{"layers": 10, "batch_size": 128, "epochs": 11.2, "lr_schedule": "step"}
Rows from block 5 of a small image classifier, named by matrix and row number. Rows with one number within an expert belong to one neuron, the router's apart. Each number is 128 + 32 x the weight over its row's rms, rounded and kept within 0 to 255. All counts start at 0. Numbers have three digits each.
Before each expert's rows are labels from the 100 images, of 14976, where the router gives the expert most weight on average: "top examples" is what is common among them. Only what is clearly more common there than usual is listed. The data: patchworks of several textures.
# router: router (model.blocks.5.mlp.router.weight, 16x256), inputs 29-57
# gate: expert gate (model.blocks.5.mlp.gate, 16x64x256), inputs 29-57
# up: expert up (model.blocks.5.mlp.up, 16x64x256), inputs 29-57
# down: expert down (model.blocks.5.mlp.down, 16x256x64, transposed), outputs 29-57

# expert 5
top examples: patches: two
router.5:112117119100106126220104062105134161109162095164157103122206132148144150129159167129173
gate.0:112144129138150172205116073083140105163138066174161105146116131128147144113145067143147
up.0:177158174156137168106139125153105112172112144134145123150069097127115141132109137152101
down.0:117070106079094199102097127126176129169101127135118083162134175147104121104130135093191
gate.1:166116138117175145084083115139107155173109117122101129159115120110111093137104126178116
up.1:131164125164101101130199112130110085146098103157135132123078159082154162101146109137140
down.1:157067102093182131118159110139135161165091158106094111125113114132157112114121117180103
gate.2:119137163132131121150100094102077150125138071148130144153123172114069123151093176129118
up.2:129121175157156147089103098157072108106076146054071180155061173106110139067145180138106
down.2:144116136104133162120098110113100129144078159159129118196111166149098153094103124137112
gate.3:123175133176133132129145137110121111149112158129108087120088075104126101143103156152075
up.3:113080137062129181095067154149097167075157113149129142168179197121067102144129148144149
down.3:088144138087095110105120080114131115122083067113123161153117117106133101161110125164151
gate.4:126102116128177146076090141124106175084141164167136084117175109188125124139132183169147
up.4:133099136145140098180158148116139116178090129119138155124095090083143083132097118119088
down.4:061126149138091124189173133097183094123146128114170158136170122151147089125116100115124
gate.5:145107138140162089111142088128128147092132142122103109105139174132137156108091127092130
up.5:115122128092124169124129158162094102194105104133124176166099117141110062156133145136119
down.5:100092123117142143107138161137164165086128087130130114088176157092070096100102130098145
gate.6:147174127102155131141142202143147190164133125156104106148136081146145113132123115142113
up.6:141152151181108106067133127143126094074148166142165142112150117092105131142099145115137
down.6:132153135113155097128171084117165134158144116134149115103164057160171108150142138129141
gate.7:154111083121108121136172176097149137141096170045109098108147137136087057113129124137129
up.7:110143109133121159075125147067147134103098169072105081115126144142104122124164082085107
down.7:057136184157073115144120109156117085159181122077145152122136170145074149121057141103121
gate.8:121150143127130129076146151085163088118120114129075130169121089093095132117135094118073
up.8:074125121134076074112099173131134198064119164089111150130163149136080148152163134142154
down.8:091098137155122163131119125112166163129105105167144129181161105122102114121106144076120
gate.9:122118169173132114054128146125102175084134143144100130143148112089115093106114162191116
up.9:154095073122121121136150062152084127123128069112131165096125181125121111108153111140133
down.9:126091125135132144117104100087145141117094183112138082145112124149098167112139142113197
gate.10:111112135105102059152136152159121108177108125151145139171124166126108113158095114107165
up.10:115156131110122116120100189111130144126096163148171126161166111176179122144156106139180
down.10:161174148128135092166151122128157112111177098113171118094176079141216078147162106120123
gate.11:110122098082102119108121140166127100118166100195144152132123107116155129122125148098071
up.11:140120075070094164137143152140174062159143129150145121112120120111160164079132101143087
down.11:091114109112154132088135165158136195135144104141124189111176172119129127126108123168163
gate.12:086115104101158140116147091095131139102051155040014129128113169096121112116159153090122
up.12:138179108160132163140096128118163071135233095224189110143167103182163154149089109148131
down.12:153167177155125093163096161088146132083153134174191071135151034174156143182178150102115
gate.13:147048166154143132124122099156073132074147134134151134128172170120097153131110176136143
up.13:163171121151131123117156097146108129112159099127105124108174104088105162135099081176115
down.13:165128126155190118180121111086133179136091112157109086109152110144164126111181129144134

# expert 0
top examples: green
router.0:138154148199147077161221151180089158122163078074124181117104166092143095128118160110110
gate.0:101130111109137131167164174061164055160094143107118070157078104163112104133136063099093
up.0:146118149150108134084101089206092215081171107143140158113175149106150123130122189150151
down.0:130120121138055145086150134122122084090133138087122164107101146134137111106106063117075
gate.1:124158134161140129125098141093119114097107174128141114236153058138163140147174093101198
up.1:143076132094108101134153133149129158129149087121130146054112183115115127084075136167081
down.1:131131171175107117082129200151112143091095128127132121132097129131106144102115096148130
gate.2:072167157165104067170165182101227084138106167129166135087103105123104109153110157099149
up.2:077160128162110078169171185094230098138113187111158139086097112122112115147105163091148
down.2:121127151175105129130111137090139158134150186160112121160181122174131132164176153107124
gate.3:129086126150110072045139168132087161079083131137142128164168139159097103190116153086121
up.3:118153135102183171219105085159145121157169144050113135092026124154144128089129068121146
down.3:141098102125101116131169177140099179133123122120142101077125140094145117098106101163134
gate.4:122108111113111126118118185145143149132102121186130140166173070108134085149120123146103
up.4:097134132095127110123160086175075146102102135079135200101138158135089097126130131165115
down.4:162153098059167132133111104087133150172073175121175114065179150124154116093132115094145
gate.5:135128098105134117045083126123098149110127126173098138194157158187108157150126089164084
up.5:175121096131142129050129113150104162082146089210079152172210151115148152172094116134114
down.5:153145132116156122149111143107147147200153107185163092172174143161152105198158134141161
gate.6:133127135120115166071202135100118136122114116159143169130141140073105142160068111155103
up.6:154163151114134090176093137147110134174173187090133117122128074125125117103150158123200
down.6:127151205141104110151124111170101152151127101150156147090120089136088111116055119093149
gate.7:080132112155151128199079173081147115171089189051115125110132144120152108119169225131163
up.7:101186160153105153163092129110176100169103184091140113076112077098155144084147169130189
down.7:117163131116176160132126089104136124150167133150127091146136119155152173146188143135158
gate.8:123122128168111222136127114069162107129089152167089092159117118203142171139177087161203
up.8:145145096109125210119145090077148093153103131166110102218099075185147164157147100163160
down.8:104139126141180177123128129102156150145147084171092138165201144143203107164155172154191
gate.9:066074149099113127084075166159133146178052155153136163157111129162125146171194100124116
up.9:150114155091127115131129142134156121159110175135144112131094099143104154100187115137109
down.9:089137206122121107114119026156156100171125175067152147149093155125151109100171103065136
gate.10:101118099114128196148059107083161125124070158111125100126183094155139157144138163127171
up.10:136146128121147152150073074113152089157076168098111118117162104106144184126131119123164
down.10:167123121105139174148110164084117132133147124164138128159211132153119146156168161093178
gate.11:120124123100155105116083130116139104116102206095121140140145163177115152150136126127162
up.11:108128155163151102143185173131103138127135116075131191142087164097113071116167085144074
down.11:150141135105106140081117109164106091073128128099118126066097126089113139103078097137107
gate.12:129123107101121162074097148132149129100092145156093124143181148123116199110146088114165
up.12:114149110088104191076107132106190099132104159155150113187115135118106158128164038098183
down.12:117149137179166114101139126124109106125178087159169162153169184141157096137143105126081
gate.13:136169149158122083167131097073149099167110198116130082091142107210073160183126131096144
up.13:076050122120102113092193150148127152099129119093107161086121199106118115102148135117130
down.13:112116121113137169184127164155190087161094165058108113176060145153131149094125123113117

# expert 3
top examples: patches: two
router.3:119099162136121103103124177133097190140117152073166130117151055113094085095205111160150
gate.0:087142104132113183116068136100161167098095124144093111107156179125131127123121139163166
up.0:189122186149138030157181129129102113173074168084107120146130118143099148109149154086137
down.0:061117096116112102072136118153118095145159159176186145135130061156149142187111186110100
gate.1:142120158099134109076154105145082122125106098148079158148005167080140143154087114134090
up.1:092179127174090134156163119125161143115129084140137133091206125122109149116104171138190
down.1:136124103105105173102106128054172130117107151143086073146095106181111150142174102135152
gate.2:141148082109130131115118096142121134153104103105087116158152116118096121117123210151141
up.2:144144096106118161100120105126136068110126127138072126127149119134141197152088114190130
down.2:137113124125186147154133112096138141092124122139085110154192169133154069187214090152117
gate.3:113124103100129131130112118154152152069155125077123163151124157136150127094114210162169
up.3:123128137133119105107081134118123109165114125193129101141180054121087107145137123074117
down.3:115113119107150125188129093123120127142146140128148132111096087128152128133080195142190
gate.4:149147160154116091181156131194100109109166095080157201111092167072151127081126176143100
up.4:131156136171079067147165157179113151123149121056159169126125134086127117065158196115122
down.4:123142150140186141114087115113114135124180096189136125160176113142155075184183119152114
gate.5:193124087101140128054118090120132112114167107131092092156149113134136117136135139140100
up.5:102122100100132169122155134119150153088157134125091082076132187116103171151054136141161
down.5:140159163163136146092125121107117141133142089112120132141168171112082072141170089152126
gate.6:153114082127131169212096149139136083212145101139141130099139094079125077074120159115074
up.6:164132126128119133161113133156125097198122100136112141122069090083145071070149132084078
down.6:135106126077121180144109137100188127159123147131132104134182083162150124175139091148096
gate.7:140121138128129092073067124080094140099100146127119113148081123119168118176133154141139
up.7:172080135107147100168110108149129091194129151113100167156076112102089138066131092131089
down.7:113147102170077099116178099174118179119201165147145139078141097092152105091087205077175
gate.8:104082113082149111138117106146147133084130122098128120144116158116183157113134119155125
up.8:146106117169164148118126140118128143061124139110119093143149120127215128160198147118111
down.8:163108126104194171169138104084168121193107131109089132116161147176178062133176080124099
gate.9:082094131122145107091203138143126131121168088187147132191133132157168134147086139135121
up.9:196125095126214153164093113136127170149109159155015104113144101136085153102131114101101
down.9:162174143168171114110068152183154129105147179126181104143127090159140160079108116085167
gate.10:107123148134110078118192151161153097103079125121184165107038162130084124143145143148131
up.10:089124153153118071173114134114124102133132103086195113110141121142166120139097163159092
down.10:122061127088090149133110109100155046166086105078171146128116116147143156159121114149149
gate.11:172155144137146181089133059129121109093095121116078106095137181099147147164125131158137
up.11:123126130083073178090156096130147087133213155120160146120139143141143148134048120162129
down.11:110123169086180138091128078083106116070159096149054107110173165104139122191115151153131
gate.12:081132169135072104081065092140123101087096155126157169110069178116178129176167112149141
up.12:189123164102148121158135099144127089146124108147105118181036082124133155084164101088129
down.12:080085065135128123157181137145087127095125112132156155122142133078131090113101172177145
gate.13:164126075081155132137143130161179146170083120132077123132142077154139123083133054151129
up.13:155198166154126119130085148118160122166099138201147140134106078114139157086148111070149
down.13:102110096111117169144105092143138172098126066141108094141152171104122183130146131105217

# expert 4
top examples: patches: two
router.4:056132104123152138109173071150163139183133125094102155129052193156088127170101088112122
gate.0:213134126154139071200077173120121104149133135153123166123146092111176131121116163122133
up.0:058059086081134172131138141118170137108111084149136098118103153128119117172106051149074
down.0:106185115182139102129164123092123105136145135177150123115104139095178116149097153114153
gate.1:169142120156105102146129133118068162072148087174151125137117092087195119107172141179148
up.1:167129147141120099157146141125116127067140122133126099093180041085155106103166124142128
down.1:152141109091171196130088154089152171152154138154115095179114121164125127123149117139143
gate.2:101109123098126071121178099178111124136134101153162166160131172167151110158066162180112
up.2:105112117106120067113179093178114118127135094147170152158129173162149102148079178173117
down.2:188160117118181149086082133094146152117129159145144079156166087147123125150139106101143
gate.3:121081133130158165136166141174100143164122131089095210089151170105096115083144082120147
up.3:134084139133155149136166169161095154172126126087105195097149160069106097079136109120151
down.3:159122095077119161091090157091177130108159115210096082150119147127137178120122093158089
gate.4:093159132109140112119193139131149135070193138162218152110190103137137122139076105120131
up.4:093160138122128118111181133121153134077203127167214153114175106139138111137083111120126
down.4:182107149118142139145094128134129179124121101141111112147162111154156093184190130120137
gate.5:166086088103128174139088158102105138098120116185074123146152067066137167122099139158095
up.5:163064063087114162180093185100150130128088104191122090132167079076093142134123135146115
down.5:138107150128140158096091107140129172121189129133119124155165143155137138136156128122143
gate.6:160120138100164168111040104102140135134090160148118108149199098120114129172128077103143
up.6:119146155126170192113065154133118146093072186122090098110198127138034179142142104152165
down.6:181136120106111152142163225125122160148108160119119098135119115130145111098154112108082
gate.7:139101126166189106141182129152044102158131137128112182125138108103144087137098124131081
up.7:137114136167189115142175126135042129138112140127096178125140116106127118118116120132107
down.7:120142144118147145048096182120163150084171134166167083131124095142159127145127117159099
gate.8:111040131106158186137128140152121211075168099125100180096207180086061106110092126082140
up.8:117048125102146194117121144166098207070163095109110177094200179071065114097100138078153
down.8:148147147100090163067070140124134096089161144171143108156141169129157128153129146147104
gate.9:138118078154131155108112051102106097071124131118113133097178172107126152125096142242150
up.9:100128167090151099163147183140163155194106128106124124161054114159135080128169143024107
down.9:080170134179156125159160148131091137117186062131094144149176193130173090169122097157137
gate.10:199115092121120069155153112145085114113114126164142153119154096130214115120114135191104
up.10:113124115105135178144158161181185125184132130094091177124074144106067127128124120094124
down.10:141095118130137105151174088100087098130089100138080146154102156108151151159162067109115
gate.11:143072125101134140171205140140160165127067162079079145094069133117112120078145083099135
up.11:150134114120145156106185159128162183124055170085053146127054121128086141122150110108169
down.11:119141135100101175128068167128183118126118136104160093116118125154154158069119145137112
gate.12:195117146115132071167152142153119103109120149186160105106163088095179127122134145157179
up.12:208109138129115146139071129074077121085093125124133093114131078084107135088166128164104
down.12:174138123103123166152105139090165155148151116153120093121121109147124129145135139151131
gate.13:222151132128112120121118136115077165138105130187173091090115087175128103114157156144196
up.13:196137164122119105157078120106107139128109153167163113118124072162117127129165175131192
down.13:129134130101177156097080162125137167111182136164164081140146084137156130130137136141129

# expert 15
top examples: patches: four
router.15:077106139106140135155116106100132142117083109142130133165093141110164099118174128085100
gate.0:119124063107123152212091121090154106130160098128167135088193141134126115130131127208175
up.0:133147091131078117105160175144124136104147141104151135155194146095139080139093134110140
down.0:110083119078114162179154072148146111122148120135116153118138116061116122076065085130130
gate.1:124156120132109110062135141172161118122166194100169131140123131131127155124068136150168
up.1:142142141111095105192101128129136150111096157158173121159202091186083169108132126105178
down.1:139143117123106197132096077120163108139146130109126107182154173141160133095132141110204
gate.2:162180094087141171079044124122163136147103155133074079134109103146113160114109161154145
up.2:198124123102125146125114119140133116154127097120093101049074134054153147106108155164126
down.2:139142126111158098122127109127112131138107147097112131150200080141105128067163109126107
gate.3:114143141131094114161116172100142181121109181105115086089110098129091138110165125119138
up.3:110098073126133189030163144172082085089132126110125128132215131161143108148137173165108
down.3:050077149143073119143150152110099138120138090107188134109137174093126129162105141101143
gate.4:142104113146171119176115126126133155134098122125102134107209127114090144085118165120148
up.4:118112103128163089117130177126131214140051113124112151164152117136114095108160164112152
down.4:086105148149107126124117092143131107141146124096095156137148175106062154080104110097118
gate.5:135096125128199131202146147113166163167124165148180086100217082210112113121119171131156
up.5:136173122131113137133092108107152053103141159088073143156115114098137133145061091107093
down.5:194105104142173090147158092139096148097149104149104106074119128068197108158139151172153
gate.6:134130182160159140140075102128105136097082121123103138152089164141144121159164099138113
up.6:170180160174153129152093131120146086117100160144127117124169095138021173097121154129145
down.6:093115109112174162113170154177088156120165053127134162115137142106164111126121107143066
gate.7:149158140147140099137096118171134121169068127116131120139147130138091115097142179111174
up.7:119073110110131089134090134127096143159074113064119140091125155113122099109139210108150
down.7:116165196192076087150116129099099075101127151133140158141181114136078182141109095077127
gate.8:138157131134129151080128186144135198082115142119096132144123117094100127073091102107128
up.8:109106118141089138123137173087142160057098127104054128095115139081088171071129131100105
down.8:078121152148107124086121107115105098148127121083140126132164132141080156110134104101121
gate.9:170119116149131123114093087114103101123159107125094118123172112096124190127074162173139
up.9:099162139126101169118115177141110157155135135107120128109066123124052110147165124132162
down.9:137145164146136086159164121146100090116154130096149162114159109110134099116115118127140
gate.10:130096130113132091135076089167080158106094129077086133083122143113132095109163184143108
up.10:093136128086115135140127099132145119159104092145146118211094097136149090124109136115117
down.10:146180204151131094135098136067136116141116185156171128137102092178078174148096108100110
gate.11:131123125150105051163176136130160125150115185129150112020156112118090187093059173148163
up.11:107145144122139141167172142169118073160144096145165174140142151076238063146150098124109
down.11:131139142135116068159129159144155126100124099135106132137088140132170183135127125107136
gate.12:134162133123109195090121114122142183145140147101150049117080099089145120118129160118182
up.12:178131121094159121113168111192130093163174103148141147091138118089133113116063096195082
down.12:128194183165103062111141153139116112093156165151165142110151090117147094174171166090141
gate.13:178142151163132096123131128119068125121152174161111117116123114179102201116136113133153
up.13:147095146153113098185134143116095150126153155143153153138142103163098125092143123083146
down.13:188143103125104143153098116077159057169084103168141139150201078157126161114086123111140

# expert 7
top examples: green; patches: four
router.7:144182165167152144108090111159111138146112098217132128129127133097108175131118147130173
gate.0:195099120144106090198089161105129102171102134124114136153082116120102121121111172104082
up.0:140127128111124141148132098177138122108127105093141132085218109106183125113190129135159
down.0:117099145085174184129133080148127089155135143116110196159157170117157138071109101173130
gate.1:131141089118123144177125104105187112127152106128153118123194098154214074156113162180116
up.1:145132157167131088102131181172092132155116165166146184146104102087083138099128138056118
down.1:119146157158141114121073087085190141144080152135100121169094101171157087107140176085148
gate.2:116159203156138034046132174142092175081131155152168165148192087147119128165096117088145
up.2:065106094115083147092139146127189147115112119097136093081212104150106073151173165123155
down.2:157172145140174100129167138147081117117184095128127122105136125160176127145138137112096
gate.3:102140136109095119167101092161168123184086103124123064128078115124134111136184204137196
up.3:105104129139095139132062087159145095167087118107162091142157140113130108101166209120143
down.3:102071116109116108085122152149188108140147116129130118146133101133077162141087072110100
gate.4:167108103097114123169183107122143135157095099168089141128115120134127176104141094096124
up.4:147113159175192115141146144112139150145126160117126141097172111200156100117174127095132
down.4:112091091084139161130188139173098152121157053148095168129112177072161059093173105164123
gate.5:184170169160155121088048119067085140095132143152116134189161096120110155157097144134127
up.5:183176171161165121089059126050110150119113159134090127183119078162112143119128131128114
down.5:125122137099078121071143168151124111132112155104156143124163179116130141131088183116089
gate.6:134116075129132110091136161117112130200126184115116118105092129131120091137063212134138
up.6:081090139139112101165074122086116180076150110113136125159059172133096131134137175124145
down.6:172152143188154168139088061122126144168090098141132146164100100165131137164188087082222
gate.7:116115105125065126128166171093120148074167129141148095105152091157141110114168170145132
up.7:159120140138173158183131092169138088206112106139128194145130133113151177141072088125117
down.7:100100111123129124131183081168139108134129110122085095153117156123141100079121108127141
gate.8:133097112101159199157164106183145162087140098141099117127132192138136133096106073134159
up.8:134109096152136148165047138091124117108104113122095110147134123132090161140140147152104
down.8:125061134104126163095145155175110150074106107132065136119140181133135145091181141124126
gate.9:117082064091127096142170085149165114117109132096150100125146094175228111155169162117109
up.9:055113142130061154145133170131136051111099125113175118138073117118127113141183107132119
down.9:092131133131099149105076153128122179095133121113126112074136099118108149076102149151139
gate.10:105143189177152114149077099118086163141151140148155131123054136129115089132110197151123
up.10:114132093125125164042081085089105168102151093125104098126134143138130112134102168171137
down.10:144103132133093165094114106139161096148083111095114118123118150113089174077081106121127
gate.11:121103099097114069190144129113136115180146144134109124124112107145110143093107150137080
up.11:107129132138100154024163173141086145048109133114177123113179121110134099166172111111169
down.11:162194094140178153131139100136134144190149073161102107128150106093112048100113096163173
gate.12:140154168136149135098124097160099137155111108170102138145086117081094120156049070092094
up.12:119126168131162105077124104110128192157060169117091117163085092146103066100131089071150
down.12:104141153131094098089147139134115102157114166098144114178141133109078132118117096103094
gate.13:120108102114120166162106150106128103129161121164165164154117095167115131125161088151108
up.13:140190187153139124199219090121124144178161126140148125126106122141185097111119132133136
down.13:124106103045150163091131179144157169155082121121082129127064145097152118108162107163141

# expert 2
top examples: patches: two
router.2:226135131118151127108101138140099140108160119153097115146152106142075171117069130141110
gate.0:142095116094185104184101140076145122095146105204155093144133108149177153173128140119117
up.0:124123154111093152168123141114170089147101129122120140125153104120117091092156054146094
down.0:109125082135135104126126172156116123130136130127187145139160108154134091131111116142139
gate.1:146107076111123127154159073166144109225143144125102104054105097093123136105123126144129
up.1:135145172181141075164088165033130112100148174182154132129158110153127190143104157178102
down.1:172127166145164103123092081084124120104132244107127094164134039179119134107107117076137
gate.2:108120075112132209102145084095136133086175098111089103211128114116141154159112154183128
up.2:124082106139114104137148174105131161183071162136104148109111107125060129096177136051151
down.2:186110136144116145156126105070120089105093139137116120145148152138179143145109080076130
gate.3:077101135140080113079125114152129131148108156076118108111120116136132083160157126012121
up.3:070155126150107112113064110110129102110117094144107187136106152116095175171108146088143
down.3:158110097114085099172108132101160142154109179109124045100117110162105104158125168125138
gate.4:133152112118137149097118149156108184138141154071092102117092176132113081124124161095132
up.4:184160127135105083205122133164136127173125167077131094162109085185084148118133157135206
down.4:121152188155156105116149058128127118140161104137157130084119105065082112114097168134124
gate.5:124141131154136109187062069084147095191095191066130101110079131130144139111139182126164
up.5:177144085111140178085161124130098166102160052208118157123197136114146145101159105110137
down.5:167112102093145123109182110170128193160113097109040166068108102117155135134141109144120
gate.6:150117130118086117064094144136108099090137090126145155150128177110138125103112080144051
up.6:132146134145186120186178117160115181160130152110093114097135078147102125142103195136214
down.6:152095132115142103199159097157132079120151177119148162082121096136127128113074153124097
gate.7:156096118121148143134098147116116150144116150167130096152255128144146130137132158148146
up.7:169151143152178093091201143129106148121084142097094100107130106158162119133156109068157
down.7:112178180183143077217157144153110094105138125105162175079131132115138133089165166131102
gate.8:133159147113077116083154163157136122109130108186142162177193119138099120152107144057125
up.8:119092109132186140181110078108122103179154160103134081065067133133208109104144106182121
down.8:202146103106108102115130094100089131130094132145111174128084122144132125096168139105121
gate.9:103143149096065123176103132088114107182137140062147152148097124139130100114116176109154
up.9:079179164199129137097177146120125170064058107068106154125165139050131146091194149096161
down.9:195118116162088132117071140110104128130039172075090176147095122132130147114154186181197
gate.10:105137130106108196213128094132124151129097091169123129166033151127134118104161153141126
up.10:145131096134108097106107108085136068118150136137128145121170164105125108144152104121085
down.10:154122151137155095228133151133142121146146118167131151128071142106136101201159173166171
gate.11:056114127144078075089105121082168107154168153140166139163139138146151066159088151102072
up.11:196124132116162173159155104160091127115091132106086109124081136140126205102166083162172
down.11:103156172136149103140119123148114091142116157079160164120138113150146132107045135086116
gate.12:121127090118110117131092135091143159154098138070145068118086108160107110098123171095142
up.12:096172132128164142115170163147134145089116078158102131146135132134098109149089096132156
down.12:125058133113169181114077090105140176152074137063044124127109150152142070083139104109139
gate.13:080113151142096119117101084103171114148162179181171090143170148135132121126093127124153
up.13:161140103102139113154146169147106144095093086078072169143088089131122144121162111123102
down.13:081132153125122095131162132129125102185156136078163152122150127156143067157061110085070

# expert 13
top examples: yellow; patches: five
router.13:111146120082129102202118115147148055118153119215198154170133149154171197164067123152097
gate.0:210137174120146123165096092143131133153117138129112150142134109221121150126152130097176
up.0:146151102148125172116136162185135085138071089140113138117178186064133140150114109172149
down.0:093100135147150148141137104177133125101190105094133193102133152043141084074061059106125
gate.1:105151159139147127048107114069108130108083148145119117198050086099161138153102070095099
up.1:128137168093169111162141132074093122119103135162115158169061104163163141112133121113081
down.1:134153141183093141099124130110083094138096150168144139160142110108091157113110109132136
gate.2:133119167109138158191078087136142124138131099127163136143120107187121136158123104210164
up.2:160073135099151115142118120168122083138144134095113142081143185073079073121137106144090
down.2:066162161133083149123104126110168103147141135127172128156113150193102164111080125070146
gate.3:117153128108121130106084113151151111105116118142124139191095151146121162148107058129113
up.3:131104150143140096081138097135087175134067164033062142089137131092122064096196193113146
down.3:185133083116158132151123163115137128150166124172137118139144128125157106155153154178146
gate.4:078095137102117126110153169121102102095178113177192093141167130201179136164115089097085
up.4:171125144179155111159115146158149137150096151118096168117147101050076104140124141150124
down.4:146134163124120098126064130089186117110110159195172136153129094193153162164095145091146
gate.5:111192146143090146170156098148160119100174084144129137108185152110106152052115124141127
up.5:129078108130159102186141125120131153141063141065064142109181145135080124101174148113188
down.5:111156101130169103141146129154116155140143111141126118120178138125182071154109141200133
gate.6:147170150139157102155106098125113073158133123148099167187101158115140173124085106120120
up.6:223101160163181160096064159122080151151113159132109116089159138134098117121147205105174
down.6:164150122165142114127140183179106171102180112183141128097162113102160068119125184152100
gate.7:069138112142133114143077133099153106155101111172145107181134116158074169131103099139125
up.7:194102180121139109076143107140114125113145172088095119081127162107167098128137190070120
down.7:151133106114165173115075129140145106136174126158109135138123148156129176150161145142167
gate.8:138145128114167157127130100119145116172086122143157115165173132211170115184102116142196
up.8:137101127146120066096150178143088146105121159087102212126141162077093079126137148074119
down.8:117120149075109131123075154104170075122093142146151148176089107177107173136102155059113
gate.9:148103141140186122132096050145084147087125135105094113140069130103152120103128121160108
up.9:140112132085159093151120089111163085162127150165120128159061130195120197106115102117100
down.9:141149114095154149139151145182124170160120116077161150164108084123116112095105146103158
gate.10:099069092111156130092194177160139122142106178086085152145113133127083091145124084116062
up.10:126129163103099119150045113144136099094164167091169109139115123142132138136132185103143
down.10:124110101142157117152163162149142148098159075181111140115129116088128096161139129154123
gate.11:111116127083118156219165089142147094121158093112146147111120145100110148079095078142132
up.11:129161105095098155137161199120178117123107106166153088139134047132141123115174104155119
down.11:176148112123122131115117126096142112127120169098116120112113080166166109167147175116110
gate.12:133157117151182141204140130106148131187093112119068118127116068095088108106144118144179
up.12:136208076182121175140155151082153160145057091127074099106118067091066117106161100159190
down.12:114152138159152180130113134166095207134186062136102148124170189119143136050152077142095
gate.13:101109105155154176072139099138159160163083207089130113060086089181163099110177110154154
up.13:132119135151142055183166189174148092191141116189130154108202110115108127132103082117080
down.13:120094129097111127154152114077124130121182143171156174086145108155106106181112141179099